config.yaml
encoder_fused_qkv: false
encoder_bias: "all"
encoder_patch_size: [8, 8]
fusion: "cross_attention"
decoder_layers: 6
decoder_norm_position: "pre"
decoder_head_dim: 48
decoder_fused_qkv: true
decoder_bias: "all"
decoder_inner_norm: false
decoder_tie_embeddings: true
init: "trunc_normal_002"
residual_init: "none"
warmup_steps: 390
Rows from block 2 of the image encoder of a small image captioner, named by matrix and row number. Rows with one number belong to one neuron. Each number is 128 + 32 x the weight over its row's rms, rounded and kept within 0 to 255. All counts start at 0. Numbers have three digits each.
Before each neuron's rows are labels from the 100 images, of 14976, where the neuron reaches its highest value: "top examples" is what is common among them. Only what is clearly more common there than usual is listed. The data: made-up ball-and-stick molecule models.
# fc1: MLP up (encoder.blocks.2.mlp.fc1.weight, 384x192), inputs 0-63
# fc2: MLP down (encoder.blocks.2.mlp.fc2.weight, 192x384, transposed), outputs 0-63

top examples: space-filling
fc1.292:120182110222049113127067103174144173157130176151050110104171111154105137130093188115117140133137100130117085142101135112116126122101130167114103130073102185208160112177139130155088157066070160
fc2.292:179137146127132056092151140151173168176118079137139130119119095182163108133135109142153141096114122076105137131129175124127121141168120116136163120119123101096156127158070163141160084100150187

top examples: balls: twelve
fc1.306:150131121055136085111060196140158126118177147152094174143179116176124105132124148157194158118166101155103213106100069096125169148117171133114095176162112163125187130171160084078087111140191176
fc2.306:148116103161084165123127063116104145134144144164097099134081208064183138184126124105080129095154066121186082066150168181144154070151097130115124139182121107134136118117153145083121126113102169

top examples: blue ball; space-filling
fc1.115:128093136151146093172103095082143179109168091156167096155108182130107194182140106132123144117174088130198183081102083091095163163151098176111148127102087101098076080129121130148141151157124139
fc2.115:143149121123096162132204090185121103103136168114116180158120082099125146116122110100140072098094137150113119103167147173137146171117115142188106095115098124172165214177054164096119104125120167

top examples: blue ball; dark backdrop; space-filling
fc1.107:188156073099116051096134112151097102150117128152102130157064144150196105170134164128108123091144148158192174064105104128172106060113107141126196120143095132135083099118184095152116161171157172
fc2.107:091134118070141060144176090118139169146157190119076149102058144094135068124105101122150125102157116133152168118155170064105148146106162082084116103149154101133123145107125092134116106089095092

top examples: yellow ball
fc1.53:048149128135105150110170143110149159107081137098076135155166157117187133111065096145120164147083069154144138095112096176078151128133137145068141135092125173164122154194121095132158139174122133
fc2.53:171132097133140166161125133108142153125116148108125101114125152134123172152137127148131115135156139136080087110157094166135078197110188147158143107111122122092167154152104146131128166152101138

top examples: balls: eleven; balls: twelve
fc1.101:120097095114075128127127123133123137109143121130107121125159141188125124141104145120065112144108091149135126087128112142143075132085127166196103130105146101077186164096149147132124123093182065
fc2.101:145138089110097125113149130117106118204121042116120117142156185119108161141170100111167143124093071097127166116163134095131132157165099095120079116139151139193113112156144148117143102162133144

top examples: orange ball
fc1.285:132093120103155173124156128107143109133137158141129139142115149119147099059075151145122184129108128136109099157146111119171110103132114141072060141087077127070175119074147138137152068150123136
fc2.285:110153078070154121136167134136126128112110093163141090149074078135094094144167083145120098075108146122131115148101117122063147135089167108117098116170183132119144157146170125098144119106183160

top examples: purple ball
fc1.149:131175082129157091070175185212118121114174090107115155110158106112142154120143161099110118116126166182119081151150163135160130167188113187121131133153099124133101110113076105124154153115103123
fc2.149:074075144168160180089170127092168174139104109098122132078101123137074105173140164184173135088123085096106121104087094139153126101113177141143124120165064068090168082171122134111107145111199098

top examples: orange ball; small balls on sticks
fc1.157:120138107094161168139170137145130105116182108155106082129171165184123148080129099143149160118156138108088140153077163132079109128158152124115158053182140128101108167121082172147128118105170171
fc2.157:138132117137139178092094045165180123141098113078169160089127195076078116142129164131073142113168114165097151137133091156136153122158128140101094196093154099110103164073149132152122148120213105

top examples: small balls on sticks
fc1.44:125177134088134136086132077097135145130116138079150140081146103181132160159163111152129134114096121161137114053144141091177149118119139165154095122145092122120128142114182123119162088162178133
fc2.44:078105128131086128119158155126134141129120098059170133160140141115133142075144116099098130142156174087105152207156140115181137138115118126133111152088097122105166191130139139110113155064124091

top examples: purple ball
fc1.180:121081114063102132197132121145116072094154100100085150085100182144156120157135133112108097138083137114103103117119149088228196131158130117218101163160100097083091142085135160080147120123154121
fc2.180:107102134150144126171140114186105130102123121162109155108161143097084103109127161209155113172131117151127072134117155110112085085129111093184149152127150096132147119024140112104104209078152105

top examples: red ball
fc1.274:103132091144113125087122108181124107096118136124067100138177108088111037123088171071093095149143137126207141136100156122105120081167096133061064128159082161145101152173126194140111111134156165
fc2.274:138125172201102111179063117067180096142086107141115175103147108116121165121080098063079162150114153116148124143138165131129109090126143103149091152129114131176174123163086155106156174231049159

top examples: balls and sticks
fc1.280:196106183149125177148178115106148098125129112133111140095137140172095130159145085123109144062173178118134087147120153148142129128117091147114129126208185150098142193132139131112154102088117134
fc2.280:146128152128122119118127101151159093061150060096111130184159085120108092143054121128130125136133102072139138126170090105074115174157131096125100112180115090113165118127125100090121119098230161

top examples: space-filling
fc1.249:136059108109167111077133054083111143089121110122134114184075127112125132109080184096162137138109140109170137158181188172199113130149079103157085143059174182142197167103138144068122136081196173
fc2.249:164151128119157090130107146166132126152150114147135127102125083066149146155154127121166109125086204123125079134105178114120192155090154131151073122096123111134126107091128143110155094123127136

top examples: yellow ball; space-filling
fc1.352:116132038127079153141105114119170177106092147128095086136173116126079193108133092137101145101078111121114147101136114124110163201129137171108044106079115111146067144087111169137087164128126120
fc2.352:097132069154199117100149179079129100076177105114176109118143144139081099103131134133108073118151138015165151126114162102141108125152194138103120079149130197085100084138102111167152137207155128

top examples: green ball; space-filling
fc1.13:076137153089109087086100081103133120093141143152135163145160156130153103105183103092156138141139182096138179109084165173122106140126115134133099145157141114071175049150091195129110086118089157
fc2.13:124138157137141127109119098162156133135082163115046187130136185157109158142111161134108110091084190139083132107154103069135128096139159150146140083126117178132124145116118093136159143142095072

top examples: red ball
fc1.91:108168188146131102110135102121148101057184150094129219152128103151090102104160155133112140163097072163114123103089121161085110045131148089178150143131130043099149095135180106125074135185092136
fc2.91:146156131157120118123113141151156156114053144083102097142152162081121165118114119107107189068094109137108131165105168053118144087104116181118083065108088146110117072104112149107197137140136129

top examples: purple ball
fc1.12:227146134080130130100087185150134129148118099036153141103101166054187160127152136153108166131172066073112143132175151188126159116130161114152158145172085129154118111135172109115132094144109143
fc2.12:101146164159101101077127146162067132132166096136090134097149111113150125102103148104120137137128138101177148066201211084159128143225127159227156099132098100149092077128093092116129125111174145

top examples: dark backdrop
fc1.261:104151153144152120115095125119142142114128113148156061060092133127147100158153127200095137139181106109178182057128088122158114164096190117144174190074175117087166054090140108073138162100111125
fc2.261:161089082133157126158149125154142115157106062064189135133095155119187146124179095142102117115135139117119138176139109139110123123086105182135151166134100048135124121126065104220160133070101123

top examples: balls: twelve; balls: eleven
fc1.364:131158169102172105113129139133118091118061122125130138032143052097118194188110168136127118159115120109116112094104155160112081135167110163125086093148120089127106109161159155109135099195118151
fc2.364:093115183097158123154124197116081085119137194179135113126107155139159142136119111101137169133110160067126156131142119159130197112087072106140185123153101146148072111106109066137091089154151100

top examples: orange ball
fc1.174:151180122134114142080219169177082119163161163129103087075147124163164110085179129123103114158145118135118064148115173080165044155097133141105099145092085160129095110071090132165160109138100111
fc2.174:179116157127109136215147094142088139107113150108163119184080132112122070063125152081115151155105092138167077139159141193111178154160154105146142092147115169169166157147145117155139122066141199

top examples: small balls on sticks
fc1.348:084158092146119128109104106147147160151143168114101141136094116128141210092176147139150129094158129118121154139148194181115185123107123137154133138092104096122115042117202051106093180150160196
fc2.348:095133124162129140110144112085131178136073100151126098133148153130136105085078149171102166162150094140142153127100117097126165124116176165114086102124128090161170044118133152113118099112187144

top examples: green ball; small balls on sticks
fc1.233:143153126073102110187117167122127114132166145166087133129137173208149130131075126017092062181183119171108151088108133117107109143181114117162149145140151093143133126135128148139085181114130146
fc2.233:129140172113144094115197126104107172091143095111147121093108091129163145128163100151115171115118043112105137120156069140143181132066143101100124132114174149131165134214105103135150068091110113

top examples: balls: twelve
fc1.179:154108130119115168117112063145113119170139108159124055125143130130163115055140104071149123172111063096090125134160091114118126158122126075124164195100184122085115086164112121132072099111121092
fc2.179:123167053163143119079118230165121085112154122102137114121177156114088112114149074100126189090154111120030171165133129136138105106173150064149135101071125107098148149131056130155162099130114095

top examples: space-filling; balls: three; balls: four
fc1.269:092114139137121064173139148165121096194112118133140199123060080146132173191130142105120160138131091176106145137160134147129126144145097145205145122112113122096095156126150114146090148093137094
fc2.269:111184117112073164122139133181117076107122119157046102157191103145145158131124108191128109111069124181123156126076159100108154168072153088094062142131123170060051167105100118138112154118099174

top examples: blue ball; space-filling
fc1.214:117127199088115127140148137158189075095137135132118162112129121132138208136046157149057165170114146146068103112116115130108099178112118147157139137119131069160164135067138140111148172138099099
fc2.214:150158139106138130136147140090105139175126074090108136099150119147087111161165109149120142109128102117166149095131103092086104096111100167122200152077117087131134084169085104114142193183162129

top examples: space-filling
fc1.304:134125167151131175159109142124084164088101124145117120124124124106077159164138130182129123133106113191180099166193082113128132216114145121163155161119145161110089028097154133122062090167154154
fc2.304:140071116143145109145131071084065125145094152147131186148124091138154058118147111149189119151129129185140127111144149161120116116069132138150141128115183122124168127132094090118070119143171135

top examples: yellow ball; small balls on sticks; balls: eleven
fc1.241:122089129087069157157102167150084164189125118184134177095116118082091105065156108140129168114098101145116111119121089168081151100118137090114123054103114133159126126100101137081089127175150134
fc2.241:154127078092141113131130156153165119098176149135162085131095138162177071127149134080082171121150112136155125161087166050140123133180085127132123143115137096099147156110059118081145147157155123

top examples: balls: five
fc1.245:122099115145109162152112110116107158091159098104123126121250134149134079166093139139159105081106138125132120099154135151111102123161097154096091087220166151130136095160110149162141122129164137
fc2.245:136188132146117137120102127138124064175093155146147166111110090150190097094120086166133185117124134081074109148138128082150086117142138154203197129123144161153096085138148166073125145131103109

top examples: balls: twelve; balls: eleven
fc1.238:157168163080120128171125127130056131138092100165147084086125108134105116097081109161168124132153083173127131160114192135168117186152144150098142131136115106136138151167132134143056091139088089
fc2.238:097109102129125120124094083179050119110152131112222138151089174069157123159138138123110079162085151084140138119127117150161170105138140041145132107139164158155190128143086100132134132118173193

top examples: dark backdrop
fc1.291:081168092151125133181146123144125103170141137147165135115107114130156180152056090130120151140132115118125114103141137067105083173115080142170110153161100103167159142072181132127123081100143124
fc2.291:161131175125106101182125064118141129139153185132147183151067145114157094131142061162175144112092095130102114137134136126159171169075118117097110114175151118155133137116100107156129138170155172

top examples: red ball
fc1.106:178138141094134135188124160145128147183096103178116132113087085124141138152146104105171115122099132147117119144177155150172066126104139112051115140105154148132119170108136031149124139150199173
fc2.106:162055155148133109115115037154133121183078169100103119119143180090077162062098124104106114090121146127123138159142135104143090085108098124123157156107103180151142171172063102118138100168113162

top examples: balls: three
fc1.109:122123128152087178045144135127114079133165145141170167179153134161133171144102106146156121149101105147122138124120178110097133134092096156170145126094061153130130169069199092127147146126158146
fc2.109:150092120051132075163150099129095138117097043088124123185129130107074170103091153174142145201192161132048072064119160153196158114123162150099187122156093133127193098170141102148110136140161134

top examples: orange ball; dark backdrop
fc1.118:139141084095165131156138101116124138163152151130160055161115077128159115136143130143189103113111136106182066124152174138122160137128135180085107191181124140102200129111096138143199120169161126
fc2.118:137177098131143132141217154120124149148092130062228180097106130105107180104135154070100185120186145161107112127080183095115093132083133112101152100105148075116089150177117119044079128138171177

top examples: small balls on sticks
fc1.265:088125183177161126174142126130127126112092132094078150127110144110196102128192141124092143133155099167086086169132099086114139108162114100140147164118122072101171120055168168113182138085038128
fc2.265:154033145166119118128081145110152119132210103135147126154150091097110125101112133072131118123079199080105110151198141137122146135107138165146173135154112150106111076145118104146144160112177068

top examples: blue ball; dark backdrop; balls and sticks
fc1.270:202096163133148090128167059157084134115126112108085077127131097110158123126152123128118143108123135064174172078146093117095106131137087118090114110158099140062162197170104080133121161204192160
fc2.270:066116126097123109158138168182186139102128138074070112100128115190160131170147136043132100067148110068164177156124091148117162133104155086138147106121115145209156107110178080097152089072117134

top examples: blue ball
fc1.61:087122108109163136166097052138095119146136167140096133154133148097148148102100117122108164084121114153086091147094125126145108138127160117109119144140122120105171151106121082133208098095164166
fc2.61:157142121110110124098167088062133160150162042129078139054117132199110128146119155145155094125176138112140183130137160138133093106112070142131150129141137125129136116066123101091140124102135151

top examples: purple ball; dark backdrop
fc1.172:136122174111081150107131119184150112141106155180102110154138123127083105135142161156120139102140156119099062159184087123133145141166092076149091144119147075083072107066093182157156194080141078
fc2.172:078099106128205189152154129173127143125166107111183116102094164160117168113199106164152130109146142087111152162108094105087173133068172121108168139146137145173186113151134065155147053079090127

top examples: balls and sticks
fc1.163:123128168096114135130161066100147118106157158125140082098182107141092080064125094118146112072144164150124092164089147136154079191141145123136097137116147090101171155165156142124118147112132103
fc2.163:141116113160090147130125145081122133139092159117090145149129128077118180109092141100125130111117119210138093194122141170129144109094101101143120103170152170167143127188105111140128111132120181

top examples: red ball; space-filling; balls: four; balls: three
fc1.262:138145113183126063178125071117074167124151125116104056181199127098129159099191099159085110118076197125163150118203128140106112093093129111124092099117127154168133122103080108064154112183114136
fc2.262:196152096100112063142151138102101140180180114099183174156159160180167153149069130123166127099156131105135109122148177129112151145144151188146125149110104115099069059169075114126112199087118136

top examples: space-filling
fc1.318:124128184132100126106106109152143037118125099171110118097095149200117159177172155141140112163165097063137109163109097131168086131119140125123147117104129174104160152083084110112162163096160144
fc2.318:129199117084134124124065081157091096110162148131076112087148146104145098115057126071129096121158118155169107141172085166103114110142123121131074110147139096168161092175158143156115137110103109

top examples: red ball
fc1.105:151167130124095161144122129151122126122138099123109146131138111099158118135125143179101155142104100119129174113113146076121140115090145075145117084079095212125082086094155193121159131135093121
fc2.105:142139163130136125121113129150156089137054134126098127147141151070149141063107119129105109163088139113077164189144146134155158143127111162113220116094115119118132164130156117114139159171169061

top examples: blue ball; space-filling; balls: four; balls: three
fc1.371:082164146176151074112167150197123116166152167146088107136103167133032179153189150121097101067120147108145117117112148160104095106078141146098155114185147130096106058118104099180060230076117150
fc2.371:125142096115148126091144163132165090145072137103067160153107152104138125103120165117175144161153138142131126146060147103057150086114188127085110108121135160118084114089080116159087127093138095

top examples: orange ball
fc1.202:157219072145170088165155120118094132104180145110175111061139139121120045114134146146176092132090173106133082114088150154142140133160086171118114097127131115138095123145165121134114134152164043
fc2.202:142108155126100128160140071135136135175198122071136189141126095120155180072149133070157115168136133172067130127179165101131139182111091105111123142140140110133132114139099105125139121135109175

top examples: branched; dark backdrop
fc1.104:098165091149114085096105138120161080120154113088095072178078173053149137075160149115069119120105110082162146165133184096112089158106145066112135130105081054121196133118123122135168185119120085
fc2.104:148166158098103145085153187161142108110071163125116124115135133156122146147117126164146126144136072129112133104130142142139091099174130166093167118153126138130105103116103188119141073136160149

top examples: blue ball
fc1.8:072097103129108140124100135148146125110081183118129120152116092143104181105147170195138125119131186077134157123109091187117123179138038117164138164131161102103131150170158169111108119196189100
fc2.8:153136151083158078132173114142160177079176055120119111082105095128129159107115052097108164076139095160149119118154121139181121135095146124111070107148123142100097133103169112111188136153070190

top examples: dark backdrop; branched
fc1.114:121156133157159124104089085079061188127149086144170112205113091152109128166093116109131156125150169087130124114131071161108099109161099114150145186159085130126135169092084140102165098118195132
fc2.114:138151114149110113117097065174148109077175076165091134160165081151108094184111094118143161121095181112088191168170102147172092124150045195066080181088100127161098098126070170073132073088159123

top examples: orange ball
fc1.259:153158137140157144098159108133151106127121149065094101115091095130089122152125129222104157138043107156091123161138215143109133080093170156160120098063133106134132078137176094142117140115166108
fc2.259:067117164140142156103172105117138133125126128065091068119110106126164142088080157097149129102162178126141159117109153115069109098173122135100137096125093148224156183120146171113146101064063216

top examples: green ball
fc1.315:050144136156118133144124122162133120091188160082152135124167150122140091106150160130074092167181113070152116076075127117068126120157080113151130133149172156091075052165138184123071118063114128
fc2.315:133118168194137107097097134077141151120105115107062149117134077122126165189123106070095115138127133187155085102085121103199175066174125136133043099093128228146116136159162071133115118181160092

top examples: balls: three
fc1.36:163134159092133098128104166109122077137091108110122084122169147143164129148106125109118166163099136142099131139149086130174106113063102052118199144089108094132101093125143105142134177142090142
fc2.36:114126054122150161120121130143097105151140097166119155165147102126133133106150156095110090129158122121115122166073134096131102124169157159169151174113120114097127151118063167166164101125119153

top examples: balls: twelve
fc1.70:123135146098125167124162130172140108191174125145135150065108080113123105139104185156116088113144098104174172199074158063145179146119124108115135106093090153103110157137129135193114131124057170
fc2.70:110125164130088156129164164125151091119135100154130138105127150097125140105129095132178136129133122109145087090146204104138118094164081095101131092159135138117146080154114085168094119163142163

top examples: small balls on sticks
fc1.313:100118162161072109148185128089090164116171131151115088127092118115176133162141150115131165112122136159128141131128171126173140152129129129094097163114092156096131180173158103092146160072146136
fc2.313:208132093172142113120094128148122121158092134157134121096113083150129083092134112153108108129085132134098094108194116111090064155115090176094227107089167040116147097092103101125115069099138094